config.yaml
model: "class-conditioned image diffusion model"
dataset: "coloured fractals of 300 iterated function systems on busy backdrops"
train_examples: 48750
image_size: 48
horizontal_flip: false
conditioning: "class"
arch: "unet"
objective: "v"
cond_dim: 256
targets: ["colour"]
num_classes: 12
cond_dropout: 0.2
norm: "groupnorm"
activation: "gelu"
weight_standardization: false
pixel_unshuffle: 2
widths: [64, 128, 192]
blocks_per_level: 1
scale_shift_norm: true
dropout: 0.05
attention: false
upsampling: "pixel_shuffle"
init: "trunc_normal_002"
residual_init: "none"
optimizer: "adamw"
lr: 0.0023
beta1: 0.9
beta2: 0.98
eps: 1e-08
grad_clip: 0.5
steps: 40000
batch_size: 128
epochs: 105.0
lr_schedule: "poly"
final_lr_fraction: 0
warmup_steps: 1200
weight_decay: 0.0
Rows from block 2, named by matrix and row number. Rows with one number belong to one channel. Each number is 50 + 15 x the weight over its row's rms, rounded and kept within 0 to 99. All counts start at 0.
# convs0: first 3x3 conv (model.mid.0.convs.0.weight, 192x192x3x3), inputs 80-87, a 3x3 kernel for each
# convs1: second 3x3 conv (model.mid.0.convs.1.weight, 192x192x3x3, transposed), outputs 80-87, a 3x3 kernel for each
convs0.10:44 49 45 50 55 51 53 56 51 32 37 24 30 44 26 20 27 16 59 54 54 50 44 47 59 52 56 49 49 44 51 55 54 46 49 43 61 61 69 47 52 58 65 61 67 55 54 54 57 62 55 59 65 60 46 50 40 58 70 69 53 66 66 42 53 30 57 73 50 38 59 44
convs0.11:54 53 39 51 59 46 44 46 35 55 59 48 61 65 51 54 59 51 52 49 47 53 45 42 48 47 46 43 45 30 51 51 32 37 39 30 47 54 62 59 54 56 40 51 50 54 53 36 63 75 51 38 52 52 44 50 42 53 63 61 24 47 53 29 42 19 45 51 41 18 37 28
convs0.12:44 43 49 42 31 43 55 50 52 41 30 31 36 20 21 18 28 20 57 53 49 55 47 40 45 47 34 45 46 49 42 37 39 49 49 45 54 52 52 76 47 33 65 67 50 52 59 40 62 75 58 67 56 60 60 56 69 49 51 67 50 58 70 42 36 30 43 42 48 32 28 27
convs0.13:63 63 16 64 69 28 16 24 41 61 60 54 48 46 50 43 52 52 39 42 44 43 43 44 44 45 59 63 62 33 59 67 34 28 34 40 49 64 55 45 63 53 25 47 72 56 51 37 59 57 32 49 50 40 62 61 19 62 61 21 59 51 34 62 66 15 61 72 25 25 36 43
convs0.14:37 66 47 66 59 60 44 67 51 49 52 62 39 51 58 42 59 69 53 54 62 52 50 52 54 56 56 39 72 46 65 64 55 49 66 59 48 48 51 50 47 51 53 48 46 39 23 12 54 57 54 25 48 20 65 53 53 66 51 56 36 56 39 26 38 28 57 44 50 24 46 30
convs0.15:50 67 59 75 67 51 42 70 32 43 47 69 31 34 47 32 31 32 50 53 57 44 43 50 49 45 44 50 72 57 72 70 49 51 75 35 51 54 40 47 62 48 83 75 54 49 40 34 57 54 49 65 65 49 60 60 43 84 75 58 43 80 49 39 38 53 52 46 48 15 50 38
convs0.16:46 54 54 64 61 59 51 56 52 54 67 65 61 63 64 68 62 62 51 48 52 49 39 46 57 52 54 50 55 48 57 56 56 44 54 49 41 56 65 39 53 55 33 39 59 54 62 45 67 76 61 47 51 40 50 56 33 72 71 54 51 69 56 33 48 24 59 59 50 35 44 30
convs0.17:37 51 47 58 66 42 56 56 31 68 68 61 55 58 56 55 51 56 59 54 53 57 50 45 60 47 48 42 50 51 55 67 50 57 55 36 36 48 60 42 46 36 45 39 28 47 67 33 30 70 40 34 45 16 51 52 26 44 32 19 43 22 21 33 37 23 62 74 54 51 58 32
convs0.18:67 53 56 60 55 41 40 64 42 62 68 62 56 61 56 44 49 48 58 70 59 56 63 59 51 52 54 69 54 49 60 54 43 45 67 39 61 57 35 52 62 51 65 69 69 26 47 36 44 66 49 49 47 37 59 53 75 59 68 48 41 59 44 74 61 77 40 35 42 33 49 44
convs0.19:54 48 49 51 53 44 50 53 56 31 38 47 24 37 35 18 29 37 53 51 63 42 37 49 63 51 64 47 41 43 51 49 43 54 45 48 62 60 67 48 42 68 73 61 75 50 52 36 55 52 46 57 49 35 59 51 42 72 75 68 66 69 81 41 59 40 56 83 60 29 57 42
convs0.20:57 57 57 58 54 57 59 53 51 51 51 53 64 65 61 63 71 65 44 48 51 48 52 48 54 61 58 61 58 59 56 51 58 59 54 50 55 44 45 63 38 30 55 44 41 44 51 53 41 60 56 33 52 47 48 56 47 48 49 50 42 42 29 46 51 53 38 33 44 53 46 45
convs0.21:61 63 36 61 62 47 50 55 38 58 53 37 59 67 53 41 54 46 44 53 45 49 53 50 44 45 42 57 63 38 59 62 52 49 60 39 26 65 50 44 73 56 30 48 42 34 46 28 54 69 40 50 52 13 46 42 36 54 48 53 51 54 52 39 43 23 55 48 51 42 42 26
convs0.22:44 43 45 43 43 54 55 49 57 28 43 31 36 52 38 18 40 33 36 48 32 45 50 42 33 43 30 45 36 38 41 37 45 51 46 54 59 62 47 56 65 44 45 58 40 74 63 73 56 48 59 58 47 67 33 25 26 32 24 31 39 32 33 29 36 27 39 48 33 23 24 17
convs0.23:44 47 40 52 50 44 58 55 50 32 41 42 41 44 42 13 22 16 52 53 54 51 45 50 52 47 39 42 39 34 46 46 40 56 56 45 55 56 57 54 58 61 72 74 71 37 53 38 48 60 53 51 50 49 53 46 44 61 58 68 66 65 80 50 55 49 57 76 71 40 57 54
convs0.24:43 46 45 45 48 47 43 47 51 36 48 51 45 59 59 47 63 55 54 50 51 48 47 50 54 53 51 38 41 39 39 44 40 39 43 46 43 60 67 31 51 54 25 53 61 35 42 37 31 37 26 27 32 31 24 28 16 27 36 20 29 38 26 45 52 34 51 61 43 40 49 42
convs0.25:34 46 43 45 50 42 48 47 37 42 52 48 39 56 47 30 43 36 49 52 51 51 40 46 67 54 52 35 40 35 46 50 38 42 44 34 62 64 78 50 63 65 95 76 79 59 64 46 46 54 41 55 52 35 44 45 45 51 55 41 47 43 34 52 72 50 69 83 71 33 63 42
convs0.26:41 56 40 49 49 36 49 63 34 40 49 54 33 45 47 33 40 36 55 49 60 52 41 50 73 53 58 38 57 36 51 55 34 42 58 35 54 57 64 48 60 70 94 87 82 60 60 56 42 58 52 59 55 42 50 59 43 55 60 45 58 60 37 40 64 50 58 74 54 21 58 33
convs0.27:62 62 70 63 47 57 58 52 58 51 60 60 47 57 56 47 52 59 55 60 62 56 59 56 59 61 62 62 56 66 61 45 54 58 47 59 73 74 61 74 76 51 84 79 58 70 51 46 62 56 56 61 57 68 63 59 60 58 52 53 42 50 63 64 60 71 63 57 69 59 71 86
convs0.28:55 74 49 70 66 48 14 54 19 41 31 42 35 35 50 31 33 44 30 37 40 42 43 50 50 47 50 53 78 54 68 73 54 20 59 27 30 32 41 48 36 58 56 48 51 58 56 42 65 65 65 28 49 45 70 55 37 83 64 46 40 72 40 39 46 42 52 51 44 12 47 30
convs0.29:53 49 43 50 50 49 47 51 46 44 43 37 37 51 49 28 45 49 47 46 47 43 31 40 54 48 55 47 42 42 44 52 44 42 45 40 67 74 84 56 63 76 79 69 90 47 65 39 41 56 42 59 64 37 55 45 40 50 46 40 46 44 44 43 60 42 56 75 54 29 52 31
convs0.30:54 68 70 75 61 66 65 66 70 44 48 50 44 49 66 46 61 66 51 43 48 36 42 37 41 43 43 59 74 72 74 67 65 68 72 70 57 64 44 55 47 40 61 32 42 74 50 45 77 61 64 63 59 72 51 43 35 60 48 32 40 55 41 29 34 45 49 44 37 50 57 59
convs1.10:43 42 46 38 37 39 45 49 43 76 59 59 70 56 62 67 55 59 50 53 49 54 53 52 42 44 50 45 42 45 42 37 46 50 47 41 45 49 56 52 58 55 49 45 37 44 39 45 41 27 32 48 43 37 46 40 41 35 30 35 44 38 34 74 53 68 49 35 52 83 61 83
convs1.11:57 63 58 60 64 77 51 67 64 32 31 20 38 37 33 38 48 45 42 39 36 56 59 45 58 56 51 59 66 65 71 72 85 62 75 68 58 70 84 60 64 83 39 53 71 61 62 61 68 63 72 64 58 57 59 59 60 66 64 80 59 66 70 65 54 57 61 53 67 82 87 91
convs1.12:40 49 40 33 36 37 33 37 36 74 63 71 55 47 52 60 47 55 63 48 52 47 40 34 53 45 46 41 51 39 34 40 42 37 43 37 42 44 42 35 42 41 44 48 45 38 52 47 41 43 42 37 41 38 43 68 56 27 51 56 20 41 40 51 48 46 47 40 38 76 71 67
convs1.13:49 43 34 42 44 45 36 43 56 38 35 39 40 49 54 48 64 77 42 39 45 45 42 40 46 45 55 43 49 47 50 57 61 51 51 59 55 61 62 44 70 62 40 74 44 35 51 61 57 80 88 64 79 69 38 42 47 53 58 73 52 66 85 33 39 12 46 52 42 31 39 41
convs1.14:42 57 42 50 64 60 26 54 49 47 34 50 40 30 33 48 35 31 36 37 41 45 46 42 41 41 43 46 66 53 54 66 59 39 54 57 42 60 49 48 63 65 38 40 49 32 46 25 55 67 37 28 52 49 45 56 45 60 73 41 40 42 38 61 64 71 59 49 53 69 69 59
convs1.15:34 51 45 41 56 53 34 59 51 47 43 35 55 43 40 50 36 49 35 31 34 44 39 45 36 48 60 38 50 56 40 54 57 28 51 50 36 55 59 40 60 53 17 33 31 40 43 40 53 59 45 48 54 43 24 33 37 40 55 50 34 55 54 38 52 56 37 51 59 56 65 67
convs1.16:42 43 37 49 48 48 44 48 44 36 45 39 45 58 48 41 48 46 35 46 39 45 56 51 38 48 43 54 54 47 55 55 55 55 57 55 38 31 21 35 35 30 33 36 26 70 50 42 56 45 36 63 43 39 45 43 44 48 47 53 61 59 49 48 50 42 50 49 54 59 56 55
convs1.17:44 65 68 59 58 72 57 53 48 68 45 48 61 46 47 58 50 65 62 44 42 53 51 44 59 48 62 50 64 60 59 52 67 53 52 54 22 41 65 39 43 73 49 49 48 49 59 51 56 55 78 58 51 52 45 48 67 54 46 82 69 60 80 79 65 65 68 52 63 64 56 79
convs1.18:57 58 38 47 57 38 31 45 39 28 43 38 36 48 37 39 48 41 35 44 33 50 55 45 59 65 43 68 60 46 50 57 42 32 51 39 83 68 55 65 66 48 36 41 19 64 50 44 66 66 47 48 56 40 58 45 33 41 59 47 31 57 47 53 57 53 62 60 53 61 65 70
convs1.19:50 63 55 49 60 59 41 55 39 68 47 41 60 39 41 62 40 51 44 40 39 41 43 43 51 52 59 47 60 54 48 58 54 50 53 42 36 59 59 45 61 68 24 43 43 45 45 55 65 46 50 59 52 36 48 58 55 55 56 58 54 54 47 51 53 59 37 37 55 75 70 85
convs1.20:35 47 37 45 58 59 39 50 52 47 45 47 50 47 43 47 44 44 47 46 44 52 46 44 48 46 43 43 58 45 55 71 66 48 60 62 73 73 60 66 62 47 66 58 46 47 59 40 49 64 53 38 47 47 30 51 42 35 55 48 23 36 30 62 63 62 69 71 75 57 66 63
convs1.21:53 53 47 49 52 69 45 55 59 31 32 34 37 33 42 43 51 55 41 45 35 61 56 40 51 50 42 57 54 56 56 60 78 55 65 67 73 76 80 62 64 83 45 50 66 39 32 37 37 60 68 39 58 55 42 31 35 32 44 71 30 58 74 80 60 69 58 41 69 83 68 87
convs1.22:59 58 54 51 43 44 61 52 54 55 70 68 69 87 85 66 80 73 45 54 51 59 71 61 45 56 49 52 47 49 44 32 39 55 42 44 91 60 56 77 44 45 93 66 70 52 38 50 39 23 36 50 35 49 47 43 56 39 26 50 59 44 63 65 57 50 62 51 56 65 58 57
convs1.23:52 60 51 51 59 59 48 64 45 69 55 46 69 52 52 62 47 60 57 54 48 55 59 54 57 65 78 52 62 59 48 55 54 56 62 46 55 70 69 41 59 58 35 41 41 45 50 52 57 47 42 56 45 33 51 56 57 57 52 59 58 61 53 38 56 59 37 42 58 76 77 79
convs1.24:42 49 48 51 54 55 55 51 53 47 52 49 49 58 57 40 51 40 57 57 58 62 61 55 48 49 49 53 48 51 50 58 50 59 63 59 67 64 68 69 62 53 83 70 64 87 73 71 89 73 60 90 65 63 51 46 48 59 53 50 70 54 53 58 52 52 55 53 54 48 50 45
convs1.25:37 50 47 44 54 56 37 52 33 66 51 51 51 35 40 66 48 67 52 47 45 42 41 47 44 55 76 38 46 52 37 53 57 32 42 32 35 45 55 40 56 60 14 37 39 50 54 57 66 68 57 44 43 23 38 46 44 44 56 52 41 48 38 37 50 66 29 45 71 67 76 85
convs1.26:31 49 42 33 51 52 23 43 29 59 50 44 56 36 38 64 45 54 53 44 51 48 44 50 55 56 71 34 50 47 37 49 50 21 41 33 30 46 64 38 63 72 14 36 43 39 48 53 61 64 51 45 48 32 24 48 48 32 49 45 21 35 33 42 59 67 40 51 58 64 70 79
convs1.27:34 43 39 44 54 48 36 50 46 50 54 50 50 53 45 52 47 44 56 54 45 54 52 48 45 47 45 36 44 45 42 55 50 42 46 48 52 66 45 50 63 38 43 53 36 55 54 52 57 61 52 47 51 42 33 46 52 47 61 54 40 49 48 33 45 33 37 54 40 24 43 23
convs1.28:31 40 38 51 60 51 48 63 53 32 38 27 55 55 47 65 70 55 33 36 25 50 51 47 48 54 47 37 45 47 52 63 59 45 59 51 66 58 45 67 69 48 48 37 20 32 26 33 47 46 38 50 45 41 19 12 24 39 54 47 53 63 53 58 62 65 64 64 76 54 60 61
convs1.29:42 50 44 53 57 59 47 54 38 56 43 69 43 27 56 69 56 78 44 41 50 39 26 40 57 35 45 37 49 41 52 57 56 47 50 43 34 42 41 47 55 61 14 37 33 70 61 56 74 71 69 54 64 48 38 46 39 54 52 47 54 56 54 47 40 63 44 23 56 69 51 83
convs1.30:38 48 46 56 64 54 45 55 52 44 50 43 50 53 41 43 44 31 49 51 38 50 49 47 45 46 36 43 54 50 61 69 60 50 60 56 57 55 25 42 46 30 49 42 33 52 42 46 55 52 45 50 50 44 37 43 55 59 70 55 48 52 50 43 58 49 53 66 49 37 49 32